config = dict(
    arch='coatnet',
    norm_position='pre',
    head_dim=64,
    am_softmax_scale=30,
    residual_init='none',
    batch_size=256,
    warmup_steps=230,
)
Rows from block 6, named by matrix and row number. Rows with one number belong to one neuron. Each number is 500 + 40 x the weight over its row's rms, rounded and kept within 0 to 999. All counts start at 0. Numbers have three digits each. After the name is the row's rms in percent of the matrix's.
# fc1: MLP up (model.blocks.6.mlp.fc1.weight, 2304x384), inputs 180-209
# fc2: MLP down (model.blocks.6.mlp.fc2.weight, 384x2304, transposed), outputs 180-209
fc1.1776 109:504561583560523497509535550521530469463553567501527507524540495537469494532476577505492442
fc1.1777 102:536480559539468514505523543524474503455477519551588495533496512457478519468520492499422499
fc1.1778 098:529556540483448503452518473459466518457457532454570515447455445519511500495513450511473549
fc1.1779 094:538459478561547541508426538522454538494491465520522464522463532477495454461498551514480527
fc1.1780 104:481460531505496512532440506480516472482568411560497490467526544466440497503461503504437509
fc1.1781 105:486518497504515517520401528466442470461494510455543443475536493539494463499450449520505461
fc1.1782 094:559482469453449527518561514473426461481540498453423535508464571446549583543544450504521486
fc1.1783 104:567515503479484551441481521456573525489461441524518552486564494517452491546502461504476522
fc1.1784 102:480485452493449540529518524467515532514496438444522515523579475528494521468466450540527488
fc1.1785 104:484480515506429521487510494473527466435543475424496450528502548571520540480509528529550535
fc1.1786 103:553473612430451465542430450482556564506476495434537548539492493441513448551468512470511466
fc1.1787 099:439509488463466490506482500550528443491503505485459565445535541485458538528522441497495563
fc1.1788 097:472555494492468457535452531512492524556467493475540496469568502499471531486521492552514488
fc1.1789 094:537469522522525492473532522542428501480396518504487527551583464503519542464475474478445414
fc1.1790 106:480557472453451495559405468573500500488510560465477488477571461473512510501539545480441490
fc1.1791 101:497510539514465492564430492427455528563529404461398508537450489507449551503514420497511546
fc1.1792 098:503569489546546541461517511529519556520495568491517527512503567560566520532468499571549504
fc1.1793 097:467485498500477476487550411513512509483484474508486534540510580461564487485469534510530498
fc1.1794 100:513468443445457467507483455508493554467520524620448525589529497488533527552479510503528530
fc1.1795 101:548536508512512529548603460452432505472488511507479534529471489480433491487508479506554513
fc1.1796 100:466510523507486499423410519484538511530533542546517425500519513463533472496626526531538678
fc1.1797 098:447440468491461475480505507521507503520501446484561523517564569453484521429480498498439519
fc1.1798 093:583522498484510546543499477490433508487504433508453529454480510431465567522494456580570470
fc1.1799 096:528479502472550446501502500458543549481509489498486467504514493417482483505557500599581489
fc1.1800 096:492530526490496481469510497456524510579553508558489504496534529467483455500470445578442490
fc1.1801 104:539455428532536498530498429439492440497505535460540537504427485573512509477574472509516517
fc1.1802 097:532543495528514480486470484430565456525534524438517534571573469507445483531510477458600540
fc1.1803 101:456492483483430509533501505451539409539478513486468426488481471516506580422479429519516452
fc1.1804 097:558543474469526479500498513501555478525532523514491440496501546554581494549443511485518508
fc1.1805 102:479582536512498537506517434462552595518499480501519543511552440488529528471513485525432486
fc1.1806 101:543497542476458501514492409554554498525488475505456482520473472521560491516544483476509516
fc1.1807 105:549426562477446454521485517501505494543500541535546427464516463491484543537381541418555567
fc1.1808 106:506535477458483484556432551471500565455551435566420553490503527489471521522522486493494428
fc1.1809 106:468463479471516589483434470505491438504479570455610491557605538482472399512577540550594530
fc1.1810 095:503524497465484505565505479494538517440516510514500509550513461556446541450538556407464471
fc1.1811 091:432496485441515518461523573553603457511529537484487579469531533498493420492454401523469498
fc1.1812 099:509430460438443449471486506561503463506498458485594490523478492473415496491534513433457455
fc1.1813 101:516384461584482496541497483434476473466506533462537489497474484537506488550517470515509548
fc1.1814 104:528479480531487527553559480513503498466455472522453561513525487554521546501569506538514516
fc1.1815 104:510512475533488506493460534546565451576453492455508496393497453511487514528469437417510495
fc1.1816 100:501531489533464469485519484545466525437523457524522467499496500485475452542412545527441490
fc1.1817 100:523444473501545507535434512475538511427506504491513495545457552442519505594529494504497558
fc1.1818 097:480437445512522483537438531552426444506515459474460496574491493459527525557489532437527554
fc1.1819 095:496550520541556559528464532492515509491523471473599523419477509473417476567535560389500495
fc1.1820 103:545478482503537594504462561493471497497486489537563428564507435486564463527406573432537525
fc1.1821 102:534541581553434540521498566490492522518456504519496525532441496472496493577506427542513501
fc1.1822 106:486529509552474502562504492469527439480528513568507478473461442467499515532502584493488506
fc1.1823 101:506499540508449520534536484575516516495500557497520497561482561545487405559426466474536439
fc1.1824 094:464492483513547498520520520435477515536471473472506532513503476501473495478467502542520481
fc1.1825 098:522512455492532488507461499473503537610464445499542530494507527519571503472419555531500501
fc1.1826 097:495524464503428475466523514461421551546524499500463554542552501521503528496484556520485496
fc1.1827 100:414556457496457460560451419517501525487457520503495518467588526506508516503444533501506511
fc1.1828 106:515539493499450485437545550519440509494526521556535433483490551476577453454446479465471426
fc1.1829 097:470474479466471588527527490535438472476531492432432488535499467474507469488385529532536401
fc1.1830 106:534477578521520451479458506463589523481483560467416493573545522454507535591477471526532491
fc1.1831 091:437476472482533477558470456496535545521439466500428550503523528435474533555530498526561443
fc1.1832 099:505478471420441456466512509492476512531490463505525484480508488494511453525471482555505486
fc1.1833 104:512543543498550497532481485525438547474510512482471515397581458523419506493483535518537521
fc1.1834 104:507581578470487493488547467589428507510458496514508509515529470525482589527439463504498438
fc1.1835 104:511533462525482504455481488528488575467483439438446537574470492467481386483534451536496466
fc1.1836 098:509547481494520472431410492504526516488535496434542447465443495508530497499451516492461563
fc1.1837 107:527470523511517591504553514527532487536492524505566464472488447395517509574505455465475470
fc1.1838 107:447567493526519511438511478531503528539455453504487503515505469570487440558559455512473414
fc1.1839 104:567548530487483538482484468404559500560500558520440446458552407541500454561575498452523487
fc1.1840 101:484488514520497418455469463495398521542517531563562484499509505526464479533487589466467510
fc1.1841 105:544497542464613549488434504460478442528551503609487538462487484560512439448465554551506523
fc1.1842 103:448538450465522518434530476556502487511535466501450492527508497535496490522483521529515490
fc1.1843 104:538495445469486527535514489556464540458509484528560438495502493514444510477429540487453541
fc1.1844 107:505482508430496553546503512491454505426473543542511445523573487554448482502504528495463542
fc1.1845 094:526464501497514601541473450519450536468591522573542504460469507576445514532530442500606517
fc1.1846 099:501494503527550536407461522465474524535483562489464522454448473488434535514475452483502468
fc1.1847 097:558511553492487513486517563415516514496501466496488407521461542504507492481514560414542515
fc1.1848 100:520525525508438531502513426523438423469436527466522534514548498532535427465493481505448515
fc1.1849 101:507485524492465403546479548480448541516558540474536571420517489503446510572480503530523474
fc1.1850 102:516483470463443494494545462554479497427560577500467499478435506535491509505434554512461438
fc1.1851 100:471508483414498438453439483490514449498471439481472481470479508521504485478517580440532508
fc1.1852 098:468491507463463443517484538517469454507533544428501566533539503463409490532438555521491495
fc1.1853 099:487569449508478494510485472460567495462559474543491507514554432502493480474482538507510474
fc1.1854 101:462455448571521481515597494528509516403571503530531516480511498516507492493539545514506445
fc1.1855 094:531498415537485435506439486499441476522502518570433560468520512565519491568576549434541437
fc1.1856 095:532496544421555523433502488459575497460504596515516505593562467482492509482531466506557505
fc1.1857 097:548495474520522503540566564521481509526515527483522501467502548453521624509501473466488479
fc1.1858 099:522511478507455517472479494452512497497477536479505486571563496442493484494581607541546472
fc1.1859 101:535448514403556534517495473560459446445494508533468520543477464541459469482543437584517485
fc1.1860 098:434482501493498547495482505530469488515486532385504419514534564606475494500530508415496529
fc1.1861 105:460508524474437414473493543451489495449506471457523486533491500500479510482533469470456434
fc1.1862 096:561529446444498553518487519486505440466461508475515517457515524471528511454453459478427550
fc1.1863 102:482560470614414505526513576549510469516535519515478484468590482486508524475530472505477468
fc1.1864 102:535445546535481487517532569520491551514486546510487549529472472472421549529476448493502401
fc1.1865 103:510415466606476514485465519471544452466527500484463530465505547555565507557509535539466459
fc1.1866 101:485463483513454463465424560457516518447500445584527440548506449431508471534509496496471502
fc1.1867 105:584505482470478508487470471482531490526565496521481548469465451631548535481509468500501574
fc1.1868 097:479441488555499442490569436555455548496496444460521475462489502522501528527494500551440545
fc1.1869 100:524495430430519476540451486418511537538397501481489476492448481531488524477477533507565530
fc1.1870 107:504491565545569520581494470447516539481477492476538478514483518443507517470465497451487488
fc1.1871 099:468487584458461470520558522470506429499466430543505510479472438490453467568519521458542514
fc1.1872 095:411438495502511548437555459499509479509501453506439525510437502470463501493574456506448524
fc1.1873 102:505560489485524534494550532529383512576444479461419443485515488468517528548527569473510512
fc1.1874 099:549541488549495511545480540534574514553469561511583543506549542413570485496571479454558425
fc1.1875 096:477503497561541547472483545446457464443518473494522602502458451526529521453559547498435466
fc1.1876 096:524544498614514464510564502463454485490528470493444505495486480489486520535533476512515468
fc1.1877 106:464564446571498407489481507524506485535517463526530490549541528506520484518510579491505565
fc1.1878 105:461499516507483550439443513590508482491401530470453532536433503547496507484529472514525452
fc1.1879 101:454478459474467552402450452557442531417484526516520481429544495473486512557492537539490468
fc1.1880 101:544481530463480534538525497522538462496493486496456449561467485523497484498481487459422491
fc1.1881 104:513497490438444470523412495499491475503487456397405445434479515427491444482483469530588547
fc1.1882 101:569495525508494509503460523429420578432462456490504519549527425494483484468506489523476560
fc1.1883 092:468507467542479478469464517498482509483491474508524483421465562446490546468481466587540511
fc1.1884 102:533501508516461554510454477478489479535517552547524531546479477524452489523448512463434477
fc1.1885 094:512475480483506557482477457508489446500577475477432523485474408462524613496556497491490510
fc1.1886 095:508512490467485500627476543539497491581455518505501510524534571547501510558544549530428578
fc1.1887 107:527540468446511445514553507532471512483465475446473498454524467437526516479499470439515522
fc1.1888 093:580496487535626500499496480486483483468475488538565567482478485483495502543514458567559449
fc1.1889 105:529557563572516517489490535471563419504486502502538499491461481451557558522507476387432429
fc1.1890 095:481484589430516469430447496472497483457514552543535509483561545451497513468481521540570519
fc1.1891 105:502506412443504519483486479540500526496491509450481516433493506492531459445426520479574496
fc1.1892 102:445495450519499521450455475537510464458476526471371510478500469495465549512555491594550446
fc1.1893 099:496486529481507541493419517505538443545548498540463469515447516480516560512468466551464511
fc1.1894 099:520503482487582577585475522561524450440481540550502500577525535510536540468562470533537498
fc1.1895 098:539550467491504486523484479461572460498501496450566538507490527495560505459477517477475575
fc1.1896 098:572574449554560450536473477508496422551530516414514465503528463496489521488498471436453436
fc1.1897 101:513544467479512478494523435479467521607518466485582534553464427556457552479485524541469486
fc1.1898 100:532486469498448440440562531517398475496523463520436495527520455629516527446498526423527514
fc1.1899 098:517516515516499527491438476478484439521500462488508506562557479532508542526455495513469502
fc1.1900 097:445494512498476511449485580539496489493511525568521415514469447504567541480482515494565449
fc1.1901 095:504532530498589535428454517525429464398541507478439538510598514533459519516548546523551505
fc1.1902 102:456501531566565532552447527539416498497473479510491508574524502457467490495537536507504504
fc1.1903 095:437488461498574430517499529465561457483589494553434522572460485500427517582439506551489485
fc1.1904 102:546469534547514506532545472473491531468466521526494576504482416503485454470432510478509517
fc1.1905 104:466473506551417483526477483523493480510477549477553489531478472389507466559513475439589544
fc1.1906 099:419522450491550589484447502532550534529570496498486470535447476552487506442523524471490472
fc1.1907 100:466536567494583434487502515527475496433502517436511453513498420528485450513519543430503465
fc1.1908 099:501495462529479555557528516537533533481467526502547532543556459504545549514502478462544476
fc1.1909 095:511481547516536469497469512477504464451543515561456470482541526538461497437511516510470563
fc1.1910 104:480553484549550447540469533446455412470559545529499439493490545458523581465493469465583466
fc1.1911 106:518508482488467523445546464513500520504486457570524551562567497596438469571446482528460570
fc1.1912 100:504399472603485462450557433515447393584474516510475565496441496502496469471530542505520531
fc1.1913 095:534529451517552487505530553458506554515481492452531382539559493480496562504429528531437477
fc1.1914 098:449462489446566523510494518486496564473467525456497479545494559508439564496510446487478485
fc1.1915 100:545534507523542493478451474543445490491462514520543532466484541480498465453504499502489536
fc1.1916 100:522574492555435509479516451485443519511462478553531512518531492493461523489555544508483541
fc1.1917 102:523478599513450472533507401442546499569572485449515472487491500535466512450518487482514491
fc1.1918 099:476481552486478453511403655439435466489479436436444450470510532501510534530478418537473481
fc1.1919 100:498524534570497475511534452470560526480493436460490528478477497426541525547493551392516569
fc1.1920 097:466507458501528453482571461505451473442497489529554490573476580458518433477497430481498531
fc1.1921 098:605456509512524553546480546452512493518473493461521429488540540529510493583491498428502463
fc1.1922 099:471521445471528446535512508498472531497563494589507505549554448530451457506574494526502500
fc1.1923 098:471488532494473472516449350500501615505495566495453521466551500489516533512506557473525476
fc1.1924 102:439471495515470478507500459485454468508438512533529503477475442551504459457457510436466434
fc1.1925 099:559570529451518514499461502413467403525471537468488442566531465522508526455510527536445486
fc1.1926 101:511485500566394494483539571534478445521479558540560505503565466501501447525492499530548469
fc1.1927 093:493425465499532593472580573587554507544524448461491469479553533520512471512534455519476522
fc1.1928 100:468486531546542496501493470482589498523477532526493500480461411586467526459480477505507522
fc1.1929 103:524538491548531501475544521518412475557462506520536499491561532472594497544442544605567537
fc1.1930 100:481487491514491462525553420421449473534530475504451509477470534462475526505459535516515493
fc1.1931 094:447471535478526458547507492491554512532469525511558416521508474464521532525555507537490529
fc1.1932 107:524485446467487449491432489527512472502434465507477471565498499486585474429513510501495446
fc1.1933 100:509526467474537453531532516542500487504517498540466521530584504507533491449460475420505518
fc1.1934 099:503573548492454520513535429513519418506466434507495511512512494490486570449550480539454501
fc1.1935 100:507526503477536501499543499418476487488489613475590474633486495486505530563517552528473407
fc1.1936 096:555486576559469483477487478558520512549482490516529523582636432521521512452495504549478505
fc1.1937 098:502496499514512510489542540531551498560519516504526549553527508444490502437482514482553542
fc1.1938 108:537526485517455502538500491443540494565475590532530499516541495498494481484470434489428426
fc1.1939 097:475527533481491484539549496503494577550499502432439509479434516547557498447469501500481442
fc1.1940 099:557501457465427548488455496511490483497557438523591504460533543435431501523447532480473522
fc1.1941 101:468489510546506523494416502488467542528480555476454561584479507610469456529477503532541454
fc1.1942 099:489525561508523577535532599467511479530541458499524471480527527535525474447493479485529490
fc1.1943 102:558526461602467468537457517551528545478516474487488531527451502547491435566455525482489514
fc1.1944 101:466542426443469507539488436507525497556554555523476498458519445472522494554436481523494522
fc1.1945 103:420528576547532485494442458416456412458507488492554504519440492535475532470482490433500505
fc1.1946 101:497490504500459482488488466463451547475459529523507484530529458501484467552479483481575440
fc1.1947 100:528534488505473548544532496512513537491512481511517482421570536538478504509500536537425512
fc1.1948 105:505527430460441434482486549523541544583527472518495468507503532532537479545504523507420498
fc1.1949 099:431606486498516502500546513541522489444562487476433461505442466539511473514572527512516525
fc1.1950 104:502514515489548524510514582457482501531551508521496508498497447525553502443515448487477557
fc1.1951 106:537565507534457443489529537510551466509497503494511451561558478505475536530510440515490483
fc1.1952 105:496556592393481504476561517529524494543457464511515465497453528494530510515456524531539411
fc1.1953 102:486492494488531480493561473446526501528497439498526540450517511536489519501580454519478489
fc1.1954 103:464460575440553497446507520534450448547508517463502535511499555500505526565519529548519539
fc2.1776 098:555569503495494530508445482479612483525510499495492526457546576532559451525555460591444470
fc2.1777 096:469560432543546496576466534540502564444540437490415487570559531459513453500538516477542469
fc2.1778 095:489529534475447467432480443516475520484584476505473527496523439552498566409560512468499494
fc2.1779 103:444496531492511528441519458472510501470403537494514493510462568488482502579568484527508441
fc2.1780 102:504474581535527533529497484551459494476546492532569477441503473584460543548474483528494511
fc2.1781 100:502526501486483525522455437591516503526526472463545424472426436536551527496449458494566638
fc2.1782 102:517468431487508495547459505501490450481476527577472495492507483532488450479506489505489447
fc2.1783 097:467525481492536471571465431450495470501468461583487467529525495490521506503495491463525452
fc2.1784 105:456502549420476561545432435513497528474489492510546460454476543534510505492540543562519515
fc2.1785 106:540530499513565541469563474485530564474497498478509429546515473440532499480501496484487455
fc2.1786 105:468596618443474564437481490520538491541544482487449524456526542450522465463474449526500457
fc2.1787 093:483515443445525510547512458494484541506514572536501453486552531543506504457541507530494507
fc2.1788 104:478497493479502549447472447517524482439492404459536503437372499507450507569436469500514534
fc2.1789 094:447484517494499502437507532485438505559443502529515458503550555511545432459475529434476522
fc2.1790 104:505498502485455571454522574440564487553481467572545539493507495492529550549462512547450568
fc2.1791 100:570478493573484537537545466538502537531528546559546440571459473585520521515478506538510505
fc2.1792 092:470447501524460469526567432409495471420490464546495579429502498481557501550554541469482492
fc2.1793 106:529426491514561508475489474482471509483462509519519463529520513529492531459469424457405481
fc2.1794 099:453460466473553526459486550476493469511486469498490463508467548547531490463565623524471553
fc2.1795 103:510483475535436508465537548546540498544409510522437543541481537521526436547477512433439532
fc2.1796 101:571483472515429476545456509585423428421497530507505462508493525559449537436476477543455495
fc2.1797 092:505503527568499487513478564446550478487534464527506486578516500557492496572453484444488519
fc2.1798 105:425492462446499439473511565523476480494531515537476485474505504436518462458529475467567503
fc2.1799 099:431430510486506520537472482512513492496530506466531528547503465446471531475487527389472535
fc2.1800 097:529509540523471515508479539427529525561450519481495530524498534517517484416450529510469598
fc2.1801 098:521515509447576548487525511539555488529472544446503539554524395494508525503451512412470526
fc2.1802 103:482472543528544504552534501539550513477517490396485520581465525520523511498397530482564518
fc2.1803 101:488526514474502481529556503498532528456615556470481502513512524519516446502479540506530534
fc2.1804 099:548564519474469514478448466539473488410508502566469562426511474544575525510468525537507514
fc2.1805 099:546512534514474583487527494512437452516513519503538529554431503557469488565501510516490515
fc2.1806 101:481536373499522520470549533468492431532579529519458497544554535536499586550459463446504527
fc2.1807 100:542467468529475561522432497467477477489426505444476515507488427507527451535540547491430535
fc2.1808 100:556472529475500496518430515457448468492519478560481573583538472523467544474487483505519504
fc2.1809 100:459571509570504440482500509512460492514470538491452499482565516459481541464457474550478566
fc2.1810 096:479484504511489501502441472470532532472497507497448561436543538538523563497438556507565386
fc2.1811 100:500443549509567485470514507485533505503499576489522565518533516554487558540508431535502493
fc2.1812 102:555478489506533547476503487529484471461524535501489475524509533472442468509425504570499504
fc2.1813 097:462420479477490470523499486448503493546509475488439481417482492487487432516518516496531582
fc2.1814 098:498541446423553519460529531426525487584536402490503542494494445484470449451433511464553495
fc2.1815 099:508504535447452517479457468520511382461424510518529487538506440508630463522513526462482492
fc2.1816 099:513547505481480551513483450516550518422577467542547488528554519474493510524446519429432504
fc2.1817 102:463509471507576523515456622611458493480544525417450526508549467497481485527531560527478567
fc2.1818 104:514477556460500417532504508464464474535462490479552533502482534534466502514493542481581437
fc2.1819 098:534541431535543495509510542539452491455460525485479520453509436496531437496503546511513538
fc2.1820 101:537492530429524448506474563544493420511510495453466536569468540493485494503460475519495544
fc2.1821 093:468434510429459519562501515525436567531492528450482441494556442529513541472476474421489496
fc2.1822 109:545459499518557507456489558526479521512469495494496521513460477506542535489524490460510446
fc2.1823 100:425552482483463438496594520459538516507538580487484514495545486491502565462532488489469564
fc2.1824 093:535563505491523543493579498465468495550525562472388495525538502456454600432483412542467456
fc2.1825 088:501521470492548532448495485561495525533516516414475547392459522507490437522500524513511502
fc2.1826 098:515526481426405526453466479487480519516556475490520518528469493487544586482487485474528539
fc2.1827 099:460529524385519382574440446433565420607528470409522523420478484533568416442469496519425512
fc2.1828 100:458478579500547487537498518496492478465554511468502497474504526568503476460526562396435534
fc2.1829 102:513475553478546523510513495511512446511535501459498541512491440548508465509505499550484450
fc2.1830 109:563510534475515472620456546461480455502436477479517463531606481500435510483458450462453461
fc2.1831 094:469528489550555497543481546447430484577505517496440513495555448478545429487470520489463517
fc2.1832 101:472485426552446507521493430546461435409559482497547523550584487461429460500446503486463510
fc2.1833 105:520455557513404401519507469471517473473439498550524469472504520461497507506487497474488477
fc2.1834 102:520488444518476507550550535526546526522459600524489490481471519566501467502500493482490489
fc2.1835 101:475509484548491440554520440519444525554385547478563485517538481505557469452474483521471437
fc2.1836 102:532495505460561606553527519506498502504581473434508534523460524460466525559482526510541501
fc2.1837 099:522515544427560520507527518519495560560422482464511494448461544475507492497515519497554483
fc2.1838 102:551475481471521490549574487491558488447396580560511501505545486574460585538567498432511520
fc2.1839 106:504496480507461544555578476531482483446535476547500480459452560523515574535423560526485520
fc2.1840 102:463579411504519474559508525490523579573539464474459433530501551503549462524461481536446463
fc2.1841 094:433489521483506447531488548495503528539560491546519484565545521478525487436537501511534524
fc2.1842 096:486572482490528509448543517523499515520499533430474509544520500518498497484508471482433493
fc2.1843 094:493599454520440498486468522542491518469498504562460521501512482454532453590539471488509518
fc2.1844 103:505443430462522605433526575519502542474485499462568506488527478533450515449486480523484495
fc2.1845 097:535497468446481472538503437598551523611568527520481507516441521525535462455474514511464506
fc2.1846 102:515508517454483459474505485444482521579521506501452524487568429440506437515522465510557517
fc2.1847 101:438528486520537550524513508462512510527446430528513503512498499558477495462548540442460463
fc2.1848 101:505564517576533519504481499472488533498453457515491463427486518509458482490499513460527478
fc2.1849 092:513491576581520400490539496511511479518540518444501494535510472541515538523512509494438521
fc2.1850 098:485459404409502590530492496507508511502470542568470505442447541514515466517456441488481517
fc2.1851 100:405529520510521512438536567415474491545519556532416471486468569500522496453466514452552571
fc2.1852 093:552517508544497482475591455497579467543486559490545444464551522519429460483518429426464526
fc2.1853 102:472475499534533488470440481521492498483479584486493544423506487435451519503460439503569468
fc2.1854 097:559490529498482446505564502506464588471469466451525540477567448477456549464511541536456482
fc2.1855 099:505488571492467442487558509557504420467553460586537475528529472543516478444481489485515458
fc2.1856 102:526480495481468492472540494454536454522507490430428486457551596560553462412427510487591459
fc2.1857 100:501489444421549470499479475519504499413502579469454494488562476583456499553565450460523469
fc2.1858 100:510509563470556470448610565567502510460501483544466519511514534466472432444533499473453518
fc2.1859 104:424558507517543470489534492508519482518454431552499514433510525465485467454486432481493467
fc2.1860 098:516515461534503514526476489534466460526543515532548449476439537531499469583548458549567516
fc2.1861 099:549490516493443444467525469495528476475505391561490456544492398509504481477460407463537421
fc2.1862 098:532480556503449471502587465509515560507505548519469486558503506456474629491464530510518582
fc2.1863 097:523473470549521467552459524513525494524491503511531485518500482473410551505510467529515502
fc2.1864 098:448473504568480498530448581469540597533541546495571580507522587532591455515562492487435503
fc2.1865 101:455500561543424445475496533485524471533535480453489578488542444539500566495499451529497458
fc2.1866 100:405486552483531452512494493553434540500546550521516526540535462519499505505494448508492522
fc2.1867 106:432490446499484527506452542530448527499479491497476494484523526549541517400487520542520530
fc2.1868 100:531510501459499497559481457522460465485481495643394461549526514484455540499535445521552500
fc2.1869 100:525421497516520484495539467532465490473472562466435459486486505532452472446484466539539510
fc2.1870 104:500548507499513524562541510508492503444500541462437546504516497528554533513496530532480476
fc2.1871 099:552436546455448487467492441554512472523477536502497450537486472536483526499571460540487581
fc2.1872 101:540471456555489519487573525485525548456560556503525558446455580459486509438485522460506507
fc2.1873 101:563484480516457557480469508518558588526451456532501502453478457519465437538484494550440533
fc2.1874 104:524469522624572441485516458442451548429507549517548478550514490544537559573578499517548530
fc2.1875 104:514527546456549510555512425540535471537493440444453510579494515496489512500444528399476467
fc2.1876 095:504457522625471467504530490570553438568499498460470523563496505439556542523450497454506489
fc2.1877 097:586529471541545477505547519522491518532565503486552496460471539515520522389463514496410500
fc2.1878 098:544537451445463509523506433598500509470504504540578488546468514434492554514469483519432456
fc2.1879 099:469505504511514470529582468560453563499525457473525518469511494591508489520507493527535491
fc2.1880 101:500520466577527485525529548441586567510487542395548501480462553540479517481508456533558509
fc2.1881 098:504525491536439487424508486500535557521519429518463459508481480504523458378530464456513493
fc2.1882 096:404508443555500487506550547501496516453492550530551468466599550479499457560493515510540421
fc2.1883 100:430510483485486519594507516532518467501446523542571513495563493510516431476515500491512499
fc2.1884 104:532493519509491414517401511453564550578530532494430525550447531513505525522603441478508536
fc2.1885 095:452490460483542488494539600455458491511501481505524487505440498430459495459499560424535509
fc2.1886 094:500506526494461543540568493370501554491479528514471508499462543473523518542522456562525531
fc2.1887 101:533444561523570434435496507479558471433472464552457527579512480545540495526542506484447530
fc2.1888 101:393484575469517534475492561469522502445527499562553432469528450504540559527460502524509482
fc2.1889 098:471568480479450452546548507556422452487476516495557467554527557545507464473450473529536479
fc2.1890 103:478542498522454487518507532521498489480524529488499484453530500502516473549508474494514557
fc2.1891 103:513467539520490576459493521512490507489536561514502463493509492463487467458507564503451476
fc2.1892 094:497445469528539526540519494490554506576481484526540462487463448527485607497582537437436506
fc2.1893 102:476527482475487561452481468552479470581521489587441483567474536414449521459513540560567478
fc2.1894 099:451476483559517507507507522398565519485513494522492485585491510521462533446495464473565478
fc2.1895 103:500477474542480466478533475488569490420437543431519482476441468513502501535459485485480523
fc2.1896 098:495519503502498576563576464470438550541479547438546515413535551484470517532530563413516524
fc2.1897 101:458532480499543493537488547555433434573493498473509539518482439562511505453450484578428487
fc2.1898 104:547567476531445475530515496535500535484526491449528430515554499507445497513403490477445487
fc2.1899 100:554511499561504504506451447476525591499538510536541527508460505487526533474534540428496473
fc2.1900 102:443534496488582538429507502515506417499546577501551520536453550553524537456496531542460525
fc2.1901 099:463582471459521461530465537529544495479514466532470517488484440531601516528443436506498477
fc2.1902 099:487515414497482494483458527529487506547534483469501471564490466468420547414495485523484566
fc2.1903 096:440507484545512528489453517518498494504521556533547460476490443437529522521499492443430486
fc2.1904 092:507486501487502486553514479515547507449487512528483435546540508410536521493414526449567493
fc2.1905 103:502487489526590514498557506422434535411510490439521521504583474509499546436442489431525504
fc2.1906 099:531402441474535541480486541449563551569454495555543540574511447591508518486513507499463519
fc2.1907 100:505409547504504581484543521458468459493555400557432523577438468502490543517429492430548480
fc2.1908 096:530495494429503535480534504554545516522500502519424541500464515523424492519511462513461548
fc2.1909 102:479545462489484526507518463500481441498565512490481581546580496492505434446477443470422481
fc2.1910 112:495518457450479567462474513500492488505535553549570572501469547529514460453532460494532506
fc2.1911 103:489572490515539472520502442553480486503548518540449538554547425532510493496471537482587497
fc2.1912 092:443514447495513534500483469437467502563536494483503494533549470527495544541394467487480456
fc2.1913 097:453492539493518417533497483569443579486516452556461483492514554489479540534471500525525478
fc2.1914 105:515490506510537537482504460478447473485504581550504558436464470552521558486520530530452601
fc2.1915 103:543509533545518470548512493458492519529455427439514539532462518511501445448567497483539475
fc2.1916 102:487538545519550523560507564492481461454518513487590471479570500471510514519510518483471519
fc2.1917 100:504466507524522479462481467555564448479388507512536523513505556519479527452476416443503515
fc2.1918 107:435411462499497484527506432539530500582431448483471518545548491490566499511538535479538460
fc2.1919 098:472539481503476488498474549503522500470498490509518569493475408475435491471439545545504474
fc2.1920 100:525453595490530509513469585518428522572492513533454551564483572503486522552449532463485498
fc2.1921 105:537512578518512477473467529546460483463488482547491497506501437490409483528493529502422513
fc2.1922 104:424490526474470503466494482521516467462536486503524446461448463476468522465502393503506558
fc2.1923 106:517494557541444502498498521497473500538563460530444513519428482548562533490480481449542469
fc2.1924 099:473586563524523450488500520494439484460506522465463443508495528472534463532499564484473491
fc2.1925 093:465440469482508517539518488543487480554496576561532499550453486479530538522525516429513463
fc2.1926 099:524556531519543484563573452450597445491493523515477603453487562412537482534513453528505558
fc2.1927 101:474494543493510498556487537516519549530526533502490491472475467513532443459526511510442497
fc2.1928 103:492501518467542565503462470478485498462475526495517485547481507525505490603481412468515543
fc2.1929 100:489495441467546486497484509506449479504514553513437454570473535515502525473490475522511428
fc2.1930 099:471557433480481478461469533501470539485558526419463490480570477539566555522451546555457472
fc2.1931 099:510451435478530533577488471489435504478460574580449508541496462493504468524538522488577485
fc2.1932 096:486474417500580529458535487510504491505596513445490499621483480474482482520472470580496515
fc2.1933 102:472590458501595499522499539469510504539470506449468519469587509438502447496554492524561499
fc2.1934 103:540490505507474493540468513489403481539511531446503474489481561493558481434483511502419520
fc2.1935 102:506546540495529526502463496367577496515487458481504433509531558522589511442487524511497500
fc2.1936 102:507456448530549490503496492465551495477530562502496519490562472536536394534474486486555495
fc2.1937 103:484525568452433501507439535477528533519526484550481460441507502477529485449482442492520467
fc2.1938 097:515488489414577449598554504445487514507543568422504571490515469488498463488434514525522534
fc2.1939 103:372474490543472558481527512453508489428500457420450579557479523493492494580485506515498497
fc2.1940 098:557544509498494436563564493421472483534481425523508534480443546503505459445493560452503485
fc2.1941 100:517474420492469519576520558448466494444436510544484462486561571580497487532464513398460446
fc2.1942 103:492535487499500516469528518547475456569504530514459480452595531447515473484416540567433520
fc2.1943 108:434611490535471516492543494447498584584499568525473555508433534471482478490538486541489466
fc2.1944 091:540511454428595500445471478555515502433527520416457506457504455531476471499487552492513454
fc2.1945 099:545417515483489588511479508515542526514500496416413515496507504484484505528559475472494401
fc2.1946 098:518490448497551483499530404509446454466465443543540548491514562472431516459493506559520477
fc2.1947 095:447477437506461515528539550497544506465606514479416508483532537543561478458494499513507465
fc2.1948 102:517422498530479507518492495501512502501529553523543553518492450602542509452536531478512514
fc2.1949 107:530488447427468494461478441510557489534515436473493547529459476565476451466442523418463493
fc2.1950 094:552485513540474561463557501567536481461450525429547442460537448519514458492461549425529529
fc2.1951 097:567471447548533483500518500476438530551483477475500499571565538504488506534515522532432430
fc2.1952 095:528462499518488560453551578542469471500579483529531482486580534457452504460530516540527480
fc2.1953 102:499459523448512448509532515507561528478466604534520530436494482460602531445539485572490554
fc2.1954 106:505495449448485438563484533519524561546489572526457547507510487515472453521481489495545518